config.yaml
train_examples: 26041
hop_length: 160
norm_position: "pre"
activation: "silu"
fused_qkv: true
subsampling: 4
pooling: "mean"
loss: "cross_entropy"
weight_decay: 0.02
Rows from block 5, named by matrix and row number. Rows with one number belong to one neuron. Each number is 500 + 50 x the weight over its row's rms, rounded and kept within 0 to 999. All counts start at 0. Numbers have three digits each. After the name is the row's rms in percent of the matrix's.
# fc1: MLP up (model.blocks.5.mlp.fc1.weight, 576x192), inputs 0-191
# fc2: MLP down (model.blocks.5.mlp.fc2.weight, 192x576, transposed), outputs 0-191
fc1.474 132:551464449556507478462546473505528505437498484563466435572506424501561506492569468547474458494488502498552525468488521483581431611464438428388548479544584427493518389499504502502518494492465557532473528540562505626486395386508505536488439430435424481515528604495622494513502507510513408510474500508441504506500528524479507613458660550467557450549523503529546440559515507512489561608466481476491504456558429475518483537480541494510474511510517510551487480443447514523513488482447480427631491475500503513482486405476492367584529494551445517543432526392438464458444402475501499382
fc2.474 171:493564509654520549554637489499631570486493490484450538496497538518476466471470436479468478523462463486469506561470481479431485469535491532514473607496427515495521541453506471465484504450487413453458482507496479501487488502510513495360517483574513500566674536487538473478454491502489495527424551522446511467527440501475620450518532429636482497780490477488485507448574625425535479477477502504482480521506470528524445625522489480501466493504446444566507505512479529480480479539555506517486519508493473509492558502577451532473547506432480485477517473412428460573539544493465494521
fc1.475 082:524529493408417421488394587448455483493586649415554559508539501533496460503427586418514502544569478572494570541493512492529472488542478509538483526479495530451477508571462508499465454474522569488533477467475552490436544537477496450651583540534542570444340472613472588533534485440478499526564409505587450484510538524494453522467462471369524477358372483520572502508482385557495471436504491510506497485440553491542537456482495542530509481536581522482491554490505544534413521411508491499516535541521498496499479532533551527454465484560575528494527514519571465492470521566422556530
fc2.475 063:423545493488513533472540500563516604597431575479485497540411550451388476469558440493504449457513463404503442499629532499517486570514498474523559532474451475413512519533444533552444472509464482570461491487503472475634508452518475566435502526442515470598568464392523438464505566539563573509463491551449461570551525470468503473498525427571411498567474520470525548506580556512477502524507501480449555530527484427424546525383524465557478429454395600563540487449475586499568472474552476462546536546478547501476557537533451479468497466446506421452526556397456573469532464442577608450
fc1.476 116:534452454439444421442517548547495493453556596554503452517520412544505482521495553541631439525473427571501492528540544507672490460475556478437450539532428506428466444603568577551499499511468505499573592413536518544570504517550508512496518507590506445463466495490517502471517611502512485601503550473463448491502578435397410557542520445444557477493496488507562498472463478582528475540494472448546451472493469439553531439485452484574516485541517609517439546481455496443579475513464460449561559506473472448547532405524493452544412442549497544561547590425506448392461450501501569466
fc2.476 131:447565522615506434594637433494424486475441445522439454550475384473491523444497496466463583476457508483497476491544469463551461497500428408447571531568487544487548473473544489437497517506560561511521396604527489575540448411545553479409498390439514599502471572533569436558505506459483555494463525530516467506556468557473542518444543581484560560621525539517506460523580484488506494555570409444504450562540438478536410543528456473486513606484537525481515433508500505490489556497433413458562483437556565460521473495514492575509545552527527503490512381407448495478538436443482464486
fc1.477 083:497542493346547527506412518481453509535527535546626591452478527487535484492550507474525521517549462502480509469532625514505442571490496605521523407493549485492482504564419504532439518507494551582510494471508476427503551479457444558567534588489508492495357473592440577511527559525475583450587510484565430566559559494492445511475466455390472475383472568531548546462436361536463474470578545493521551493439527497551571400471507476570576451587511567469588493458490590504465499384494479442469465528513495471501455528531570518493433483502539556548523529533566502477516530470495515534
fc2.477 057:570472421400524581437487474543530469552552512489580560525529572563474540494431461533548485527549561509455474480497508584495483466522501554498474506454487482435422567493398453540428443558512464451463548417536559445389450530506463521482416648518489497438575447470477563540545525511406510449527479452564510485509562510398449509507490457549416456488480530487485437511398545470527444435556527566498515433504521476427542467560529504376418483542544468530569575473563560558542490558577484541457551484537525515470494557425508499519460484473478497540497578413514389459511624589446514554
fc1.478 071:493536558409475390457419529490399462530588588617569512518476415542525469503488526502526542564514430592477533510512528493523475505493456539499508454474501528548558464509438462494562542520547544533506528475490493457462506452458536495570495567474518506452361525590496562556492553463462520550512546544510441487535577531476419521523467549369523553353464506518589469482486357558437514461542524461545498471461455480555472449542489535532569484591587527462449494491459577535412495416481484571519461517554457515456418530527574485502447488502502587596511520446612487428518488565474515586
fc2.478 082:562493487366505531385476493410507547546567600506546474499513591540540551488538443552474430505556458507516461436501489526459595496470532600528433411460470448499513530512418516588462456526488523467454512396397559475496491502417418544574431618467497418520496467448519504475545581607526426515540496565434477498484574456480439483504530451487447456433464470527508537546418458508435565509483550506531591399511548492507557444474597529503494375476441507590460534412528525547563500500527519519499539498474459593459476511491519470535462479461473489562534597465519513408525489512450576503
fc1.479 077:534550495433471471520357557459471506461563622463555542488485548549485482529444547411504533566518412577477534560482540463521495496521528565575491504483521542467479515550456504529460471487503528526538470472478509486417563508460479451615533535554556532459291445617482528527533460508454540503525432511553461506520514524496493492463473464324523499351412511512585520472506336527509497431527532520542519535453569503553521489483503528508513468561553516484532551511514553524435527404499462525536537541492515485487446520559559567467502515520544520482523498569567421528493553550375551537
fc2.479 054:415574463476572517518569548598549616568490568561461487557411537436454426478519448488485501470550480446487383472619470445471487568534497467544501478483527464440516527574469550552348532547460502505477446482476453462575476449437478600380494468449505465537525500388552388455495555477558549448497471493430465563529495515471519468532548480539494501539452530497491539544556537461486534512514446459456475524516455466471478481428522448560500470508399533574577467486489482556595519491536462470573548553511619468503519571575526503378477525512487428460542488461484503482576431455562603492
fc1.480 099:545481485431493474431451569470516457484592519575590494523523539534490471522453614483583492543532467618474515489494582417504481588522587660513488462548576497506496456543445429492468521519512601478498522478486478473427543519479509546615512519503538468440401561594525556505436468535465484505542406494474468540539520485497399541498500516417542429415386482462524494540440429521489431445550478564535542454464506523520529451508433503487514513594595467435435579421487524533431524463431513544523456473531478572515515504475570434491457485553528556572558524488562421433450503529450606507
fc2.480 092:523564472540500518428441513533480595428505491413413546596528543468469570474435474480535542484576433467485544545468484476511519482631517516550442528486432501481529593489437475478590521462525459456488441503498504599443521506513542396538537438465469565500471441497463518509519473513513490526487494484502499463465545569528560417494482490480447482424444463444406478501561543488533530483352532525515530516555603460453489549529476473425411520360567433498516584579511434549508481621544548586550520631456501602473514546520413457482595494454535501450412528501424488560491529534500546493
fc1.481 097:480488457447453555603465410547488566504476479460509544473468516464483564467575466515406512477540539408595554453457547546541519580496424508505586460459572454470472475497403515492484376454511509540479415487529544488521425474530453486523498560463433567533444432520400543559598472541560491421533524543531475478476560484485496547411510499444431488437572530561550601466541449508459577581517541518509594579551470497483506473490597517607450459474470573555618457473463538493492512424597453431486483479459545503501493492590474490599491477537523471444386538509477522557512523557507444423
fc2.481 106:554464396472460498462469510584593535488533599495605515517544528383549491469522454507521443511526515515512491525435547534531472513452509538496504526512508506462413458544461543629499437479428509522559525379515496489541453568553447538502517574525482459517485404525460551459566489521566540537548511432502378516497601395362457563508499399478447464455470514535588476419473463517524520490498518497597516481477456428528533477455486521507420465538507559593501567505438494480456497448587480555467527497394510481539504455507437437535439375509533466527428642498507496530447534595509514481
fc1.482 117:537468477399472488453480571451445416518481579476574485541511524492492494542506611472643430497591572516460453473487512493538493546508564577535480481568520505522481540579500516520498537562515564504545524460435476472546573545456540519585448526509548442486428459430519529434473509570536419499595431497490517510557493463533386453504478528447500509456488484423475479572465480603494436469481503538475551450415586512455594392477485524430560476494479584498459553420561493521512511552427570525538448533499450607421527504396625398509465501516471501537561525555548531399445520480482580473
fc2.482 099:472459594426486525537516539439454470546569582512556493407469458533488580492583546492396401603408587500501486505495443541545475493416465486471575526522552501571516466518538470503528475527457500542554478515436524424631529480486484548482451498493568469611427529481472439426522569511515460524511469583476485532480475467542467513515453464452484482514456473516539482518466451483510530508520425452453573488453418489567546520457553545562536491440365566489377418398523573450508598446473544399492468479470407535515529467478580496581487549500491435522600448502563573431522482448487524432
fc1.483 072:507542547347447478456385535490394480502510609597566549508513463531505460522488566470582492571514464590524520463483522471538460517470470594547465465518469525451516505569421535510456510525498546506525514446445486410516529549454469518616557506524530483473358502589431572488495573470538520523534459502512476533497560507472395543490462446372556487285446504579554561470487364529482517485531520489528516473488485484515489431547490460589555477585543515459529501495480556517463501426458500532452512494525519447535440567550551479492431519545518545574516519502533460461522507524501520587
fc2.483 060:556518445449546585404513435438574514520584575480550525511527535566568593502574422570460432516571521455500467431508512511477479511524480554489528494452472409429523511507383464570402439554482452496429553393445550498491436498475443568499408596497499438516549468415528494508507532547502482497537517572471467445542560505422493513510519430542435491490485497493506505511421522457447547513488585533475568430543514502519512476519584466440399418542471534603470525390505565559550466563610485497512525491531522535436455500465471483548484484462455461546527655386523456450559498518490567523
fc1.484 082:491533468428434443487424546452467443482545583474521498479487510542473509522437573466509539497578442548449522499534523460540481478499533534563488443506500548516471552574494526533446470542554557493550461508471529459447534446447483485615516497463564558452291461562459544555556538483504532522607492488575424512492543515505433508437467513293546512387430487452581476548470329562482481486533480482529495521435559478523493465518465577547551474518555522505497482504529550588451566409525471473555500506521527511477398561490618484455432497547516536522531490505570442471497516501448552536
fc2.484 077:517517412384467467445453493522482551524470541441510463536503530458480468453507469524482522514546468418550455491572516509542474531498453438465462482502507527442462510581484569615388432513564505510494489522500508453585446498517512494494554554411476515518451457403502470458605573488573540475530491449486407585439608477401484559459539535448434496415522508525542502558514431491512519559555416412606476515556481418487536463445547496548479441469513573543552523555482489521604543440540494428563584517479655462525459547482506471502495438501544448454493523482479585418462457475561642443
fc1.485 119:580451415436421478466433524537484509470610613440486452467521533479495536510463508414507493522544477533541578575452536526623481473502550526517470547526486488421421481621545569603521430498526513454573490476513610479488501477530500463533508567488503578411464434539487514523585577532531447548542464478525415459467638456455469532453512429450496437450457545570535476517479476572511539590461539494577525490498554420519587480503528577527480426479554505568526537511510523517486516444515422417550575524482460525500511433485495470566480432546561489465472561483445422435432564490405540405
fc2.485 115:484470503501624514524438555534492507415541443602562395452487489518508574450576472506507402481467507592465420614494491499489406527539528554511533586482489510568486481537526447492471450494501504527499482550455488513555493458502497633432453500516577511523445551507554394453461534508493530509485484507407450389534381484487563441475470475470532512479444515459517523569483455424435469508472446582494544490460409592711502541514480395472462548539472499511519475439500486474495545561501417440452519499578407524500544448509482471511467509580553476473569535524557472497593555467527485517
fc1.486 094:456516543471517559508436469489413497489459530494444403529465527511442563492544505480546519469567550463483465498551510437537496548538534452594631476545516432484536548518507535476481572521514626539475441593535520537540472447429550520549426457491582493538436478412561448528451464550533504451505459572478497483566500567553483431357553579386539586437532567460458463579519403555412471577500495553481554531446552533480487441492567478481539497477471560528499539471564555522501455583416480496581500584549475550429482512472557463532545575596445422457478502503439529442584455445498452469
fc2.486 092:498526456576445494539412492513430518497545505439389508481506510502539517461445452376424554573527499410533578587497461534514531538500424432474473482467518492476563607571423485533417449482550442473402360535440564538463477437469552420436539546520477590409489528488544509560565511469523486442557485536530504431450503570540590424409486564489478530481419496519435546553500471422519584535406497516485573517546503484459505563574564492534394494404520447535575476574488480551544513530513434446494575495534604461488490482533548530506502545534536455424473449543492492522558560482478492470
fc1.487 085:526473514427434424407434525423434484495563637514481546505527484565573508528502496530434586604538498522591575499509498455607567570442445458459554478440511455474543516540504517512482486500532548560508452434526585515471466454479498463616510525514489538436415544499491566613533536484510485540525470468566521491495610579483451500427541564394578524394464458573500496538417402565534581562494536441489511489526508439431531459560598589574529480572555539512492458500518537547544489438428497419540542517527553504466430413557502513566479498561485562541471539502469481473505508506437489511
fc2.487 082:490576549511544575505628433525582530554451446416427485545530529466479522389528507497496429499571566417507484448534485542520488564504434463477573511518490582538450519484417444512494437467534517511473494614509483481544441492505574460420519484486501535595527475473500454411530430492467528465472497519501467571497490511531558517433558530512410498645578491499568458510541543509511478537531458474522501532556433424472473574469434411437429473462473564576498596485485595570440478556509562534619434517500556482489522548464550516574520483515514452445432467408452587435409481513551577423
fc1.488 109:475568516490545428437501518515465482492564536614509369506463458557543459592454482474560487470540479567404453519581511524522478575528513450494498476515601439433536456570486529543472477561488540537476530541487535583438433372385482511464407470448484535432485583519608477528556521443478468491564423481435512514498556556466498564504565524478568424503470583504594447567494466525501509575493499454490454510412499459503493468464466460467537423516543462571534480513543518593494503455472504417591564567567488475497470492484591452436474487619426525559499477396483474424487410468524567476
fc2.488 121:485534542614483543490631490528597537538466492457411556538513532552496468456454513487530505496448481458511439523546446482473564460474493511461427558551343536487511524487503461456481535471506459407471476496524518439489537545528563477403570470609508483516625527461514522479478548478475454557389554516454579502497456540439557407541489475599478510698492438483407547453521614450573472415539458518459442466565477469492475624488458509537495517514475447504511523476447467478517488598542508484521494462487499490516593538556458528456493506413509562528520464446487421584511568480459520530
fc1.489 080:518530448352406411428380544481416488532481606453528510555504493551485497537437564505616523524555519538499518493530495512599500477506507515520465476538475547437484561575486517521438449558530564487545523454515579469478540560491536480588493518540558530448327496537464576541551569493459488524540450513525457532495561511442365493457491506355556524366433506500540469520446373598515483501521510499532508471488556442479556458506464567528540460551565564545504544475517562542495510494457480475508519545550519510461472561451567469521439476534505539576512580456510446432496559527421526527
fc2.489 060:507494454352512559433472504510495471533575587519524432441504519539481483522515555470497425462541495522556406479586525504563457520504503495497483550459521474426447471602452525635381433506493454455519566491453489426511517513535471549492517552499480470517486553417502464450515577534525484525500469541450464510430578462487529593460551468407519471480526465534564529550519418510429531528511524510508559481536506496596511428412565480567468373520476537565570503448462453498555506440534493454549564472482576437468497491415508510550405489522521443462582521437551535362476482460550679478
fc1.490 080:528501475429440466484360544517459466476559602500568568504539495490509473508455571437544533523561429521465587565489535487547473451519526539573483495505477527441459530566490533543459467511513559527576455443459532470492533571473520483575571555567530550388342430615453594556529476453478546504571412478577457465492529522493453487462431479357485487309440479511550473460487383541516478463496517467504483522450538485514523427512483482496468484564568578512518550500501537557459501480535486548485496519523496491534413508507567521484458514613568503477479493560567486550491568585448472554
fc2.490 054:444534464540483529508609495526552655552495563460447507572485480413451526451573482516471459475496454389515434485553438490539457496495490491473564591452453453441513535511527563543444473497454480494534466446505468504670483498546526529399488465495510463584545434402531397451486606532585532514424503532431445500545538492443529489543518452513467525590486470503499530455524578478530520512486487432502521541553471400448547531438534496540463496511418604599504465428465502559583543543524459467553520531449533541525542524537402459482524489491523412438519539418437580478563468447563547409
fc1.491 120:474548478514512412528528533545482516481445537506499362507479470467463422533540534480517484449472498473493451524513545480570459585494471404487564529533615462433463438577544587527452477496474559554542485567526444580534471448433495489442484425412549496524495522479614454465521507486558490440510432502467464590500489510518521602483584552474609461535459543503593470549557461571481511591522484435532496516432480425468520446399527548504551476506492606576557504489491537502504503426460472429609541528537547472485450462456559427461432489600483452449486441387474553446479393459518550399
fc2.491 148:561492522635499524596663474482577573520495491496478545448508538507516487454476454487455493570420512515500501530452428529413540429471488551495417509484465486484537508452499466496513519473491406412462479451473500462458511550536485506369497500571502474547668531494521481468480486515493438541458518532463525453505464491483561447532493444669480484761488510549431555419499602441528530471515479523534515483519473523513485559530521502496491515499458389503484483487503515443522518522544456532398537447468465520501548494577436568494514507387497481496506452498455495543552529508450448532
fc1.492 073:490506467372525485497425523520474504495587578527565594441481528508517463491466531486550556492556471528549505509542542476548462538532486539522458465480529474516472482597401494531460441476511569493518494491493537482455518511478481506594564578501471561405336483581441577588515561467499517485560509468551414510519585529440416536470453466367510456352433505547582525476430403522476541510523495486486496470504508491484521405508510468626496444590595499504600475515459537551463491427541484464480529511544508463541445578549571511477442447581556582598475468515538418484508564531520525512
fc2.492 061:487500489438594631460506452505568490584549500516574541509490546505525566476556379543469383432552534428503445457521528591515527523472521541488540498449456435461431474477372475569474469535461456492414574380516534447470434465511429574490450605520444450537575442477486515501551530572465536497505501535495519522521550455446489542482505434518383492492547567519535510482438516459428489517519597511483583456568499481526547464458552435471409418542454561563550507424529595526548478531610501490471516476475517455457497517440438524553493456466467462501452614362489510480492499533528537465
fc1.493 102:505536578460490502509406500478410511534580505450469529415481443578482524520546465482398575549452529533570611591453453527453540421497445448537543460476551491493568557486561523497503522461544468458512437538491595461468497402466492452545508518462516567510422537507462486614548463496431500463515486580604522460473496557583550508433491526397572564431490471572513541495516396505444575533514532495529514545519553522536488537554594613529508537449513480448506438515570606482484478448509475424426569490547484483502456462588531599497536554481508480436494484494444477536581472454367422560
fc2.493 097:523470390437490496527518516502545482452529530490497439491503470418522598487533465514493527487549518501459482473450441511518433519497509514515545505494494463457495613562480518556414444587596526461511444560418536491507408466495587515484474520400578574492469430429490377537572454494538443480618437503521372493489519513438416532421497565437527603512548478561566446590463474541401529625492430478553511491456460525538494441561574476449452494467501505539519485522602523504547546553522421516528537532557575536487425498504558477543476552534544390489436506434475498375566470507500504454
fc1.494 113:470567535500418414482511548495442519431552540516420434473500403553477538527455507451496565451473403533493504520511462367547518481550452434505485502509386519444557569536550540488487458492588540440510409585476517494540442509459606440463617444492598579455444571464526475520489537421562456575465476540485479456459499582436453471464536528447618568491461419532504565516491461478487545587544442465539466499524457478538433527604552505616517523486584443502457500563484509510568549517464468459542567503566536447594470546583516516485461522555551505505495437437495489474599452497497486563
fc2.494 121:484558451644484502558627541426514462459540533420484461588552495391527564455544535436421504523512527471452512533463428501488416460487480469486551558499489488552418538491622575499496453509517466488575410576492524511556493522446574477429484437526538524509570431485566429504540520437528528465567508463538443497441431519518558480533501527540526562624543559482476440493563566483496461514436398384558422548437489469503496595488461571501456542444458571529378491545506451507444608561526500479539520513520482523524451491424500474523570504493535409424551460470474561556474468500492493450
fc1.495 117:476582632481492481466441513444471463545545493573525549413473494626505490566491515490483548525434507595525512491488452459443560466500470571538417428532516540519575509469406423473491554489525467439463488466391490415398557504421473508562540524498498480506470598533442555503485488490434478471509469575553562536462469592536505506535440486460543476425455475529483598442472470472445530438553513546485549456530490569565435509584495524562527497537482429404489449489496556471453517424539548540419437444548508430478511590543549512443458561485458585594565480515608456555574490539498480626
fc2.495 106:560500565430507545456455457477480559581493506465454538456497569559484417487430515495503475551456479428555448477596498615543587494459440486515411464462489477426457448524430490509492528427464494526425539479563510470442530514518438472541575570520459485545482563535524550437527600525449470554434486552454558558477580477547535506480550501441400436425423479542484602446514425545570534444568575521519543458548526421428520460395571461558518448461562473441531531478430502440575442461468575501455525459447549401507622457503456579521492427519465560477546533515489571500431473495548572496
fc1.496 075:490523419426456443471383588493488457496510587461565521530495521461516489544438570464547511556552483520438470551536540454565435547517532556485496502483490513471465496596463500508404503523471545528519520462497492492478540557494471541572503507559528522426303435589474537557499531480492566510541476488549446521562510510477459499480486504280544485334455553495540465523484325583522444437551505498474519516432509486477538474487449556488558459578518562527489538519507530508440541456489441492549516561527546531479435530509595524456465492570524527508546508554546431487509580510432552554
fc2.496 054:477533445469500485488499536539521562533548595452514479543484549411444491520492493518495481458572420418498395479584516485544479566534511481495440487479500471477455525606491558618386510487480502516511502467471461459543463538509448538490553515434457458508482458434506464421546560501624524512481473452448440609477568425432526550489568425452471465465509505500562489536550476498514496563484493430555468565543482469508506479389521506563502394480443553586540502535456450552589539403506524443613567580428573442570498594496474498478535437504522413451532520481504581442480452479580649448
fc1.497 094:503553492400516447408413631518485466486569581598587523476489555513537444526433540490597481575502425536438446517565577458496503590520580589554470455498536459464500481544409477548409544519476550554510528457493450507455500500436429578548472508530522461436434511573543539529480541522463547506507430468479485523538528472439444498491508511410545445360370552478509515506425424522539426445569530537510531502390475487511544439477460470485542421628525500536533554491490536527523506422447449495540563542533526517526470506537622507445425500565495565532514506484548462495508529519510564572
fc2.497 083:476565491501484504479487475473473560445505553399470533498510500465458473462464551417522537428549407429456473459569586431492514563568533532607495479495510526490474521587514593513491546437557448598516396551535443523546589444435508468455530452406538564575509493513516519476478516546568599512494453485448459621571557506591536503511508514473436463479406511453521448574554512577501472519486511451539476505453621411396492431453494537452528451416570558509540524537523517546504472455481551517533478555449536566430465536506534497447524415444539509435517430513422532496430424441482597406
fc1.498 087:451509486319412431462408546522483482537534593473550522524483485522502496523445596484558531533549470502505505477576520466576487526486513555481494462502481542461510542563409510530413506538514531483501476475469534435500516497466511511609521535496530520447327483497467543546547548494513516539570489476545460541535566540452390483438430516315523515325454492481530557536443326572523470470561509522520526522445503475505558451499478518582540499578518522515492523477530530531503550466499459460496516503535548502513456529520617506518408507548522534552547536533563422455533567504454548531
fc2.498 056:536524493477526527503456508461539421523497542571596443457558445575525498525513506480463477468495495507544444503491513546520438459463467445467515536539526547463467442529470521615342413523534493458529519482450557469513435473464516527462502565514500469522505564453559427453569517424515529480516520443450479484372512527446609623422576523394538489483542505524575476535527381419477530525523489452548475556512453498624475514483530439518427425560477528561569506495465465535519570434563500452566584444543598365500413497432534500557465521611492453477478495478586541462532494485558584489
fc1.499 118:453552501491390408460493463500487523489424585443412425611489422476410518554540489525451533475507509457500501455484467480590459513509446437469562471549491493382545527504510605456497507514551630509511465570584574533526448457471533442537478445437539544542487536447546513537567532502548422496476412543478511555481554539506487546384582577443630524504504490548534456608545417615463519575517460442496481552548519441421498498449548599543550462469528558516504463522535524529509545456459447471602548544531567499443495492463493452511515545547475495472500475426418552429465466461492523439
fc2.499 140:515533475617498532537571521529593588539493495469488562440467546499476462443454439474478478577402480476493515589481465549399520460477478567504455569435485499512516514467528485494504507454472354506511465464484496425522535514512474468364505544553496495544658465504472479452493516522484524500447537502485474479529481461481590434580431440660462490706482482515465550401520629429532493402508509500511487458490476500484532595492494488515458497463445485499475495504507561430528477490588504503419542479472464533516604485586468494472482494378477467475522511487483501572541584491506455543
fc1.500 121:503553500476472477487494490502524462483469579517498447543489451490484564537534454526438517505518586482497498413490480505534466579513470425496552404518612394402539532484432570457444478584518589523452480512509563547471398466446466532509414472447488514470506490473546488533586477493581446424523406492500507535450535531487498568344595553460579515491552572562563462614523447538494522601516506450474548614480479514427507469499569507467523395495452490574569446572600508550535518452504469460544551563546596484482430508432519484522553557568422442462426479474419548466505464527530475463
fc2.500 140:521540522525531528467530545522685611545549542538485535423468574571516450484493477512474427589410456509529440510528490510396526517441503612478398504440501477511549459482476458529471491455429440508476530445469484424504533536483435549419497525541474425586608556494508501423460574550485476528439514560397532557494511473480555531547484396558486395623461468537514554457487520458496507449519518522492518422521444519530501586426505477554540395524409447554522500439454532439528528461588546480428541457460456499480625509567513467494461485440447519559574525456517487539509521491531554506
fc1.501 072:521518483325477451437393483527461456536527576558596535456498471528523476517522513512576509579522509550550549518476527567586437471527449570488497486519524523448517454549428492523498500501509554509507513453482559465482481548514463509568560573540483521450365506583464547537543566476445506523556469500520471488504558510430414538480491495349525478338463526562543569446457354509461508488527529537525534422484473467558544431536538467532489498611580538499532560481459563526430469424494473538371501474541533471517459491509536486522429466564552532593437527508560464438544546558507514579
fc2.501 070:520517459422528592392501493401535462562533583493574517563514533553509582541553454525495369494580552503504439439496449579467508487496524576487494519477474449440528509474455513556426463566451486472488541387423545468500491514454455534530393579533499388550532434434511503454523548582491492450546444562470494457511503492456443483539503462501455495446489525482488530500410523501447519457510539499525594416504520507511597467492572516463465457533440587582435499378531580536554498565541506517468487528534480554439461473407493437536486525455444449551582664415507531425529480545459564517
fc1.502 085:492559457462519504502441525482399474525514511511542485496490541484481489501492461442597493502629538486462488531568623507523520587528537505567574465543589486484456517567384510498427470556498621594469446560474520528475524455413497552539453540417508510471415418537519499524518468529501544408550436536516488588530522533535490455378495527410447479393449613468532468537489401550490484513524548532494560540436562481463517397482498480462453424528496554537602571512544549622463500486499512527544505578537521540440430578443612483452503504625480481474433474545508533522496488478495487471
fc2.502 094:472547500527387405505475454504446477516478538388403480555543445510485519547478527426432555468560473426517549491486452519573517511523403372468472514486462577452508552530461527563483462476586479468456464555492544547461463485510571370488548470477493579462510491507557559551585501439510499503560513505553492523405546565503532547468559570459503523444519483509515461564587472505534536560472454412554499577576553409461469538510523543483468492417573483553522500615448421567502559500508493519595565559505649400473426553455488565507521474556547518448470484451522544495461439560464576468
fc1.503 103:448474514458506483522486469486481467519508475564586513577427438492577521538527470534514525481570560516473570427566532545528486554455443448431612364510520487542509434481446429540507527618454575621508514440521519517534437397468439559541488509508429487445489473617454520654548448480456625415593443476573464482526549492439374548448529469467487534460512587518554507513468476512503481538476534452499510572481461495546555407570465481509510448540465584523496413490535527541462470432487484443509460551501492514616392468563508513527516482515470510558430575472518487485518451521524500544
fc2.503 107:553536483473519542529527404596648536482465439546552521426497507528473563475573403589502483528391494495484519501550587526461455499442491541454478513460456502422516451478421412493423384512549506533482470500497489387528437503534507574388497485452504556532522523576441481530568527458464559523528506493518481576526496483402484608500382474512440479526537527560568494479490523439455484524595467506505497451486464467603436501471475423454451487549481513513561480489463566466488537456657444491430498395525584466493510609513456478515449472449523525552432510463553456580514518567556507526
fc1.504 089:536498507470479430478559450524513512500383521576586508565508464516455478576500470609532547485497469547463466391498483474517485476464474480468474418525449524482521473452475540493485506590512672535505575480505457548468414496495470503525508410418489481477487589535532561524510514428518502534490479454490504560466570574408397586446610517406572483515501508546593407563484413576513460549556456397535418483545486456518437450489452460482590465573539522518540443544520533551546478448463491537553483510528579476514445580474510469503520511517473562586473455394505537425453455579603533526
fc2.504 118:491558495632534498533606526548657546460488466558424498573450469518425460455506467565511489558427485548457515562491483476472447504504479567436482586453457532527570505423513442457485522513465444471519467576508508476489484461520530534413452442497514530569630567501505425510495501517429472545454565544472469501543444538430494506561443457596554480684508460516514512464555604437489480432502394535471498451499436526553446652525488494464491568538451452474473445468509549458457532541538437500472531455551477507505586513561483463494489537409450523568514509395464446557553538483487471512
fc1.505 081:554498425420443469500361544451490447441537525451585541449563496514517487513443555490522576563520418542501527499445497467546485446522542561553498517477479510450450499542493535492443531466531532529538472437527455500460537577516500474554529503584558518441363455627454561524475459484498569484494438493544460443523520496506506497458483514357546525329404482504483471480468355523515489423553559524556503557449543491531458448519472553484531515580589569455540584505507513477444510463470468600446488497552513511441411432506525560485459513592522521463515519599524495581516574574425462558
fc2.505 059:419484491503473494515531513566427595512477532443427530591438472457411497468450556496535506429464486419525418521607416458595490463497542480506491596455461500392514587555563527504436502544468416444608427514531541431625557472527558507476508484493484502508550513373411389500481571541501492491425466515499514474508509533509501452546495533498518533507466433493426557514505558473570499465465444500448508526559512452415565520467551511546501606452481540486495448432533459529630564549484441441567554511500555522573576512570492460493494552473513415425573470450455458472567541431529553493
fc1.506 101:449497522466475441483440510520405475492508429522477523394519494565477416458471592452552602513494463501493496542534478422469530471513551523559488541492487576557493543500505469490437506502624510523535447551496473467500607491471565475509570476478593584466430558531522498569450498462430540471497510508579499459537479564536471459498423587446542584440395458466469526535459446491479439391621450528482476466465563502495453483533449518494546572518565493385529490491527556488454508493444507533425470450592509474500445566485594519427357553561579540506558423571626479527563504492511492589
fc2.506 103:475573489426482524474465507515419516552500602482500463446484539454443446497446519376545444541495551443471494505532479532515471548517538490564476452505596464408489578605510550578360460525499518483511485536433508419574528487411523495439482539480542496470454475428547438432571539484593505395601428477490485574443491533521497487448506488440523470475484544504512520536580394520470477588561504484506514480414528476418569436463522514516527410473463517595581493529564519545552511490443545435487549516539576457498487549438633522420490523555469421418514428498462562404506529467521551429
fc1.507 092:465529517395496440353446609463415525467560619541487434527436477541487471552492561555556511474486486583506461486572428486578484465505531507523489461482538439463548526541508577504461539549484583534564507517470525495536481464442490526594502494471536448463454560454530476504556563498531461512519460535465486547450550546500442525494539581382656517406463480501512564524465375569382512539549529503553516493468483514479529413463559562603567456534526545487477467494530525510570490461408521424499578497544538451532461469471592511500420550551471500568576519484467533395544474449529578512
fc2.507 098:510533389517454447470466546482426556443566572560441535450459456526559457458461453500478575529452472547478529542485469470489538422475491543479502430412494490467561509533581574481475522538517445491558380483515549533551479372453511467498473498494517537488524484486579457582510554499473471492534532481537445397565538499457470469542504547491575545463384401558482513532393482508474534492460503494484456450453528480499519477591561574493512537481564526536507434450575553440592510498456402479424572456556522591512480377617550464494416533510472472545491539441436384484592481460399431536
fc1.508 089:517503521414479505457398497515464461549534629529524464523523463493510581537529496485495477520534613498530509478540536512626452546503525483497590509489511471406514473519465475510514548517461580531498559441525581523507470490516446540527452575608473509450428485547475512589540459533473543482493429561503517468576509471488469529365587483370530524425542585547540511493466368598503492543537606556484565560485477523459610409479538509500514438525498571556510523428523573500471421509444461466538566555533512450490447432459522587576504519594478497446471573452461447413492521478392492469
fc2.508 092:512492428500509421491513456585533527384466457517468446474567462443475601435524462561564524498499445506494558534522580451507395591574461463491553510495455502469495563518452495492501447472554466612480505582565392524557382524561595515421546466407549537462479478476483483485509470469564552490499498478481411547528522499447452553457494522458509556535512478499557476512525463512448492566488419482546467476475490492529421482493521363465434488447518576520482582627516502532539429531552492562492490582534602463519499547543482456562504485477503433477372465454494576468498494585667487457
fc1.509 093:560489460356526473371398487554439473510550514589571498455513443589595522512537486532566464573538531543591537526453516553582476466504476543493533510530519489459531475557420469518504481510528491495505562460481601491486462478500492543564480611555513509440430539510466515526540550515420473508500511536493486453511597531427449519454508515407505485364469482576582551455433442509437548517535570554490553406514471473556567473544572440530443515600567536526549565434489602494512442481473476495404511463561489478461489455478550468579422477533494513550389558468531467412545581540490455520
fc2.509 096:480466487425533580385528499400512534586539540466533498548509547546545476465579526540508370473543547451539427433551477582471567483453510542495541501431474456555472469470493520531497480509433489558503545419468480455546530464454450519541470576527466371579550447424516475433485554614468542463470521535436514477511523461520460452528525503507422511498471484468499554492420533526476506450520562503476563480523535469474636464412560547498484426542445621553425553348501554511556459532497573498548496526463436557469527450438496475519456483456467459498559625450493580436455472452511615472